config = dict(
    crop_scale_min=1,
    encoder_norm='layernorm_no_bias',
    decoder_width=192,
    max_steps=12600,
)
Rows from block 5 of the encoder of a small masked image model, named by matrix and row number. Rows with one number belong to one neuron. Each number is 128 + 24 x the weight over its row's rms, rounded and kept within 0 to 255. All counts start at 0. Numbers have three digits each.
After each neuron's rows are labels from the 100 images, of 14848, where the neuron reaches its highest value: "peak at" is the part of the image that holds the peak; "top examples" is what is common among them. Only what is clearly more common there than usual is listed. The data: simulated telescope pictures of galaxies. In brackets: how many of the 100.
# fc1: MLP up (encoder.blocks.5.mlp.fc1.weight, 1152x384), inputs 128-255
# fc2: MLP down (encoder.blocks.5.mlp.fc2.weight, 384x1152, transposed), outputs 128-255

fc1.324:134170097116109166129130170122130107161170082097143148106104132174132144116108111107099129149122154151157145121119127159138152096076150099101174139111122128139120102129113132123107149140129108124148087133131131161149107130128164140117142165138105105141141125123125146117219131129153150103065130103113102144119143160149092148117138156078125113157141162123130126087144141101140111142123
fc2.324:117140170114156106132126117116101120139140134156070149159147148115095139113128121171146131106102137100114130119105130132111125105133136157058151130123136102120121125118124184130152137109129120150070147151161125130101132131133118123136130148128130132132130111151170140148140134124141143130110120120109112146116102140125147111155137124120094122093097176128106104136071126116127116121103
peak at: bottom right (32)
top examples: bright star with spikes (70)

fc1.544:104102136104100126120080100137145142151115140108120160133078077126121163126140164156122120125154111160115131107146102158130089137103154124110112109100118149116117064116102104177174141162128139126077088196145102163118067118133134142084124168137159083126148155156130106125121137111128137095151114086161134137139155145196109132149133128106162061145164131106114149159151165127148131103152
fc2.544:139131114140113138141111146148092099145112099134156135144148137150095128118124142086124111134159159100106126139085124110157132173142119132094139136148157104116170081153139145173125140126116122127106096113111129130154156128101131149113128103157131147104134115164129133181113115143169148125099123174159131121089098093128172101138112105132118156087130115133151150145126117156115098096112
peak at: top centre (69)
top examples: tilted (53); many-armed spiral (48); winding: anticlockwise outward (39)

fc1.211:147170136097109154120129132126131122124141131102100186126098120140154161102104106108152147126169127199131127111127097099109118110104091080087141096158112190133130079147137111164178137177122164116115145132161083160099106128125120127148141156127147075138124116127127135120120133123148124123114137131142119128159169159112121141134153131112144087147080132125119099153122153159120181168104
fc2.211:101123161161100090153105130159129092117104174107137111157137172135137096121154109116064134162121085083133117117124138129110146141121138131100131132157081176116124128123141142120155113123159148148130085111112122121156135175129093107129149154088123134152097085126140148118122140131119138129155135111108132124154109118119117114130133158124143166154122158154060153152162080147096094134148
peak at: top centre (52)
top examples: noisy (74); many-armed spiral (66); tilted (61); winding: anticlockwise outward (53)

fc1.8:102162155168086171135130159142146071142149127116138099128129118167161146127116126134178128154083107133164083100136146122138136089115086123120132139174127160159137131127131150151096145107112128149150152130139168108186133100170122114156082099119140121134130091131119123134090118146113114145120089127138140107137147124111135160128126182119121169121130124121137118113144084132119182144145
fc2.8:099132119120133126136175123121147109179138147134134106137089150116141092171114148146136127165088147145113147109125147148140171131114142115150132105124092149185138079113180097139098114132143128122145130184124120156120088139135110138135108154141134115106142139138096124105102162105186157124125114166114139122110130085099143132160114124153076073183159114123132151139158131119174114102149
peak at: top centre (31)
top examples: edge-on disc (57); many-armed spiral (37)

fc1.517:145144101145158169168138121153152125138076164111096089131070153151136154197119130140127113126160150103131136120133108145120145140135129146101128105111154130108119140136115144134129157121140151156133108112147128099091137103115112128094117111081112154104116084131086118103109111097161150133119102153144147108125190186129145131148155091122098130146104150125121126133152138169133139130158
fc2.517:116115139126078145149098131116095116110126105133134110154140142077103121103129111146120149135138099143119124137142159128169142146083118127136096113118099136132144107139101166129122136149105132099107140129104101136152145119144133155160124130162152166144139131112163123168130087125088123099156107127133132140155143094144109146066154127119190105138099131147118148129136099182130147147138
peak at: top centre (59); centre (30)
top examples: lensed arc (65); ring galaxy (32)

fc1.617:138123122130137153099116117115131147147231122128144147152153095157133088126125096143108156125118144110141128191139156154141130123160079162159129094107137073136137141122124137167118177132111117169114107096123091129161122137175120111105133099179132101142160153162156166163102126137129152135092112091138170147126113120117119135111131126139092117120138133127135144189122074114172142100110
fc2.617:142147069151108154133146153123117130121085136118121092109114157116122111107089116095129098143163121152160103092120117124146129113091168126119133151136129179132149127155064133104144129111115173156135121169135117167130095101128129095137114167116122146102098089089111120153118147075137170152193095146145119153115147136150170121124133134162161147121125157109128114126145156162112125164125
peak at: top centre (33)
top examples: noisy (99); many-armed spiral (26)

fc1.668:084149155137126130065111172159100093147150094105117147148139118136139106160113143121097123097115118141146166103097118155135180123125111161157114135112108127178080089133121151163094125125131130121148142149154148147116141117153130128102109157124146125147147157119149130097123118131111125117108166141121102107160080127144145149101146165119143150102092131134141115132106116153113101050143
fc2.668:132128089130174160093113140117145151132088148138105131153151130110114140124134118132147125181138112113095111127139155138127156130137126111146126089098140132094131172163113089112102133112096136159137118131117120130123116156126161126161139117135110147137158162141137081181104162139147154135103162141121136122113139133167116114114114139120098167149110130122088114126169103141105150106114
peak at: top left (36)
top examples: many stars (74); noisy (69)

fc1.148:117136166147084094111107109158097099109116139163105132092156149156121133162143130118150115123138100084119139153137128109127090129121128132118103113098144115185120126155159115151163117181125121109139128106181121145092153115094099134110123139148062181120091102136110181136158157143163171116147120146088118128067090114139142158113067128142110139127172092108116092143129135134139134167141
fc2.148:141151125120160139121144180077139144105088127104115147174157109151123128135084147147149158134156144144143174157134113115153152143135091099133162131134145126101139152093080109143117134118135129130121160107112138102162124122173159157155151138134140067127140145158122081109132137138172106156138116084120127135137121177118145135148167143080132129132119132102129165118117127128161122093100
peak at: centre (43); middle left (28)
top examples: many-armed spiral (72); tilted (60); winding: clockwise outward (60)

fc1.450:116157128110089119159118110071114144148158124156149149167125132072101122099124145104095107107143158132102138153178139152132131131157100128125157144150109144135155121119188132102138137111137124161118126138099128118143085136092082142131105098142097149066133134109103077123137124081116159120120171142164164121107108133142145094132150144097102135135121180114121166123120132118132163153167
fc2.450:123099123110132143086150127052141107087097140156155134114104118120125161119108189143153137144137130124128134135111102114117116157136125099108127171107095150101115145145112120107117116115105153113153162131148145154148086112122132082148092120141148125124116102137081125082103120102171132142123125107157125109162109132161149191124143093140109111147148136158126093139128127114139144170117
peak at: top left (36)
top examples: noisy (68); winding: anticlockwise outward (36); merging pair (32); barred spiral (26)

fc1.155:091187137158102124102132131122109090141173123125114131112156098133095084121150102138151113154172122175141145147102131139158107132146147160176140116155086128158078091157117131124167173123144157139127145095144193127103153103158144108161143132129146144142118092146140158074087130097153130110145107099125132124114127124128111123108145100078146107111148131113118117104106132133134074154176
fc2.155:150132131106135121147119140156118090084141116124142179132132139146114159108098152106153108130137146157110181111136137157143147140126148102115132112078182155117158134154135175137129052115126116143160122112159130109114160107152108160159151142092100116145096126128101130127098142120118115204122149112133144101131111100166125152113133094147095110128143133142099145117101098147145141124099
peak at: middle right (35); middle left (26)
top examples: many-armed spiral (95); tilted (73); winding: anticlockwise outward (56); winding: clockwise outward (44)

fc1.502:121135109132131106101107117134123122109128144111127139199126143102129152125111122132121155145095145153162095116119153133136137130134126092159151120161133094124161157119152160094106165120098110142127132146172127123116099136109094077145108090118129110173147152119121097116130113138114140167134077133113134144156113141109114159107111122157153145141102091139084117134096141138087158110142
fc2.502:149170119125126136123175124140112136103129111131112120083131096137125101199137127119142134111140093124136099122135140136110093132119072191104129146130163104072154144152102132121145149122111132132143134123148111098111152075117140134112175107163110154073148122123130147165129133096138125136096111155126121140138108146121096135136116137131128146123116184196167141133142145151164094136131
peak at: bottom right (57); middle right (26)
top examples: many-armed spiral (81); noisy (79); tilted (61); many stars (60)

fc1.95:123123117122148094146128106148108154101148120179119147138204174122127158125109160143136168119137118144110163137096081123122105170136113117129104141153089157154107081132093146108112120160118108214113120135104133142133133121131094126130111122148132096139123126084116126158133147153120123110117149090100094142123143091072129135085130113162191104131167136123143117112126130108144133156079
fc2.95:178140128153142105107150152138129105103129162129187119093124129191132151119100129146100152121084110131129076128178123110139156126104085101080116111147137153152127110142133083103120107114108142103135128109113144112108166122082116126115109177092131143149153158126167109153157118100117100146140176149123103160150154118144148112097085152116123120128087119099161181155163132116131148094131
peak at: bottom right (42)
top examples: edge-on disc (71)

fc1.427:133082139138169096153116127081108098110114102162152107134139057140143150117076167155133140092152083133139117124127112170147146117109110141067122110138109121109107111120113167134136124121120151111107122158128092121104167096143129175059135128122140113124132125117150113104129142159151139108114133141066089127131163149134102129141115102141124150122124148142123146098126101159138116104166
fc2.427:125162112097135080160107089126140144111121131111096113154101123124150124125161091069124171119143126110118131081100131113136119161128155106110127116115124117118119190143149105107104171138087158125150136097135104197108115147115147113101107114128106063179118096146108166154148149113110144155098148159127110118135096107089129124137113145103165127118123111140125130138087154142157152089120
peak at: top left (88)
top examples: bright star with spikes (60); winding: clockwise outward (54); tilted (42); many-armed spiral (37)

fc1.414:111143120153149104105159136101107125132183139123130162141176107128118090105119140138116131150153127145154148153158148100138123125085140151142140150146138083111135117089121152142150094107156154160121137100121154119112109134125120103136169092126110145076101137128148155126129122118172098118144115133137129060154123178079140128141064129149145159131111100139066135112108142094117127106126
fc2.414:149095127126130179112108112162171135113083103100170157090141093182154174114141165105161144105155106145090151138137149148103105123144152153118150148120097115139100109094090143122145074115117105141169148121123132150129129108104089129116111140110134112153115126127169161122156070167122116147073124113131107101077118165148122149135151134113097097103148120165125132139116121158117088107132
peak at: middle right (43); top right (34)
top examples: many-armed spiral (99); winding: anticlockwise outward (61); tilted (47); winding: clockwise outward (39)

fc1.495:151142122162100125159096141169111133160144122110128116066139108089119133155129139131110161122138097067102119141176109111089144102136162106088143136102117147161096126108134164147145108132136148128129113145138120172149144103140078113080139137161108126122097095128124133170115133114140147102162168129184093162132114130122128131155106099133163132130119082130147112128177127171097111143118
fc2.495:129155143116124137145114149118157137137100110147104115132144172113114125092125114153119096138112162108121132119120127145108077132141149141132119095122070114075124168159129117142092109144183135078109096149124114127085178152124121105156118122147116156089103083135108185160133114154164146108151090096100144110085141117142131143097163137124126129118117126148107104166096137113157120147123
peak at: centre (45)
top examples: many-armed spiral (71); tilted (61); winding: anticlockwise outward (48); winding: clockwise outward (36)

fc1.189:087136141146172093107127164132130118109122143117136145128125099125162115175148131110114134107104134104111120093134139117119089124095071141149162102134158157095103136126147139114176120094118101162109110125147088089142091125126142096120160159153148121130138096127163148126098125113126137138139111117116135158091127081164125136123154127132143165123159108168092111126098160136139128150113
fc2.189:144148141171088131178142137113112125132109149112115120080106109163119134178121150135150136174121115108129157124157164116103083141120115122140145092139131106154127062118106133104093175139107129086083124154112120159127175093140144126116143170117078134109123121102156103117153084150139143111141089148136136146099134123097157106154075136124097135085115111120136126166113126133125088122111
peak at: bottom right (67); bottom centre (26)
top examples: many-armed spiral (90); tilted (60); winding: anticlockwise outward (60); winding: clockwise outward (33)

fc1.202:106139163111152087102083099163139133108159140112117160136096125150121116153103085150110118130144126119108135141119116179091105162125147172118120093139132109106151122152162043126148143100183119136156103155127110104143127102116114091111114095127136148145138144154134135120121068128147130163108087129113139104105158128112153157153161146137104115118116133101130163123150127148150125123159
fc2.202:132101132143117151135172118137116117118120139109129126149109100132144097154143108105116174112121135156157116169120122101188147129140158083103105168080134146161132153129121144096105132161109138162153138110133090099099132136143103120170144147102156140144113119095086149096117111170081149137129157121140127141192115082113160103131168124099153107107104110100116132172126133063077177134092
peak at: middle right (48)
top examples: many stars (60); winding: clockwise outward (59); tilted (38); barred spiral (26)

fc1.381:117135131172119150123096156121131136113131125180130145141158091122106163115093157160107124120155083145155101133130109105129166087154128124109099169137076112127130136136161078157137085150093123120111118156116132113178093089107190091122168136119098153148156141149130141144135154154135128111110094161093116143138134142153122104167118127136137093116133139157133089170122165165110102178154
fc2.381:120094156130120104117137127113138104121117136179162148150143154117125146170108085123099110148089137112187128090140147162107090166136128153090137155128105136091136174116128155109139119180116063100155145094146070126146106121131071129162154160127093104129105114130128149158131123088120126150161116157109148095135136135111150161093139143127143139131114136128115142103086149171191115148123
peak at: top centre (34); middle left (30)
top examples: edge-on disc (95)

fc1.546:146176147155132110129146091122095133134130169167140126171117121124143114102164167145145132096157120137121113106140125150093084123137142118120153136120159102123139115067115128156171165154136158144117139155112166133120143147169110118097082110144105118123130126151151127138143133140113137130107113107116128102117150125072188094113153151089063100153143132094114128168122131094122121097129
fc2.546:127135129158102114142110180150139137113128130108169095128125126120091119111125116096099163129158122136150088129168183156183125096104127149165166117156094144140100068151117118153125092155128146123149161097105154106096114101137116130161158154148122096133146097118125128111119105142098146121108139151149085125109082125141144123144078113151132148090122115116128132148099101171124110132094
peak at: middle right (57); middle left (36)
top examples: many stars (65); noisy (64); merging pair (44)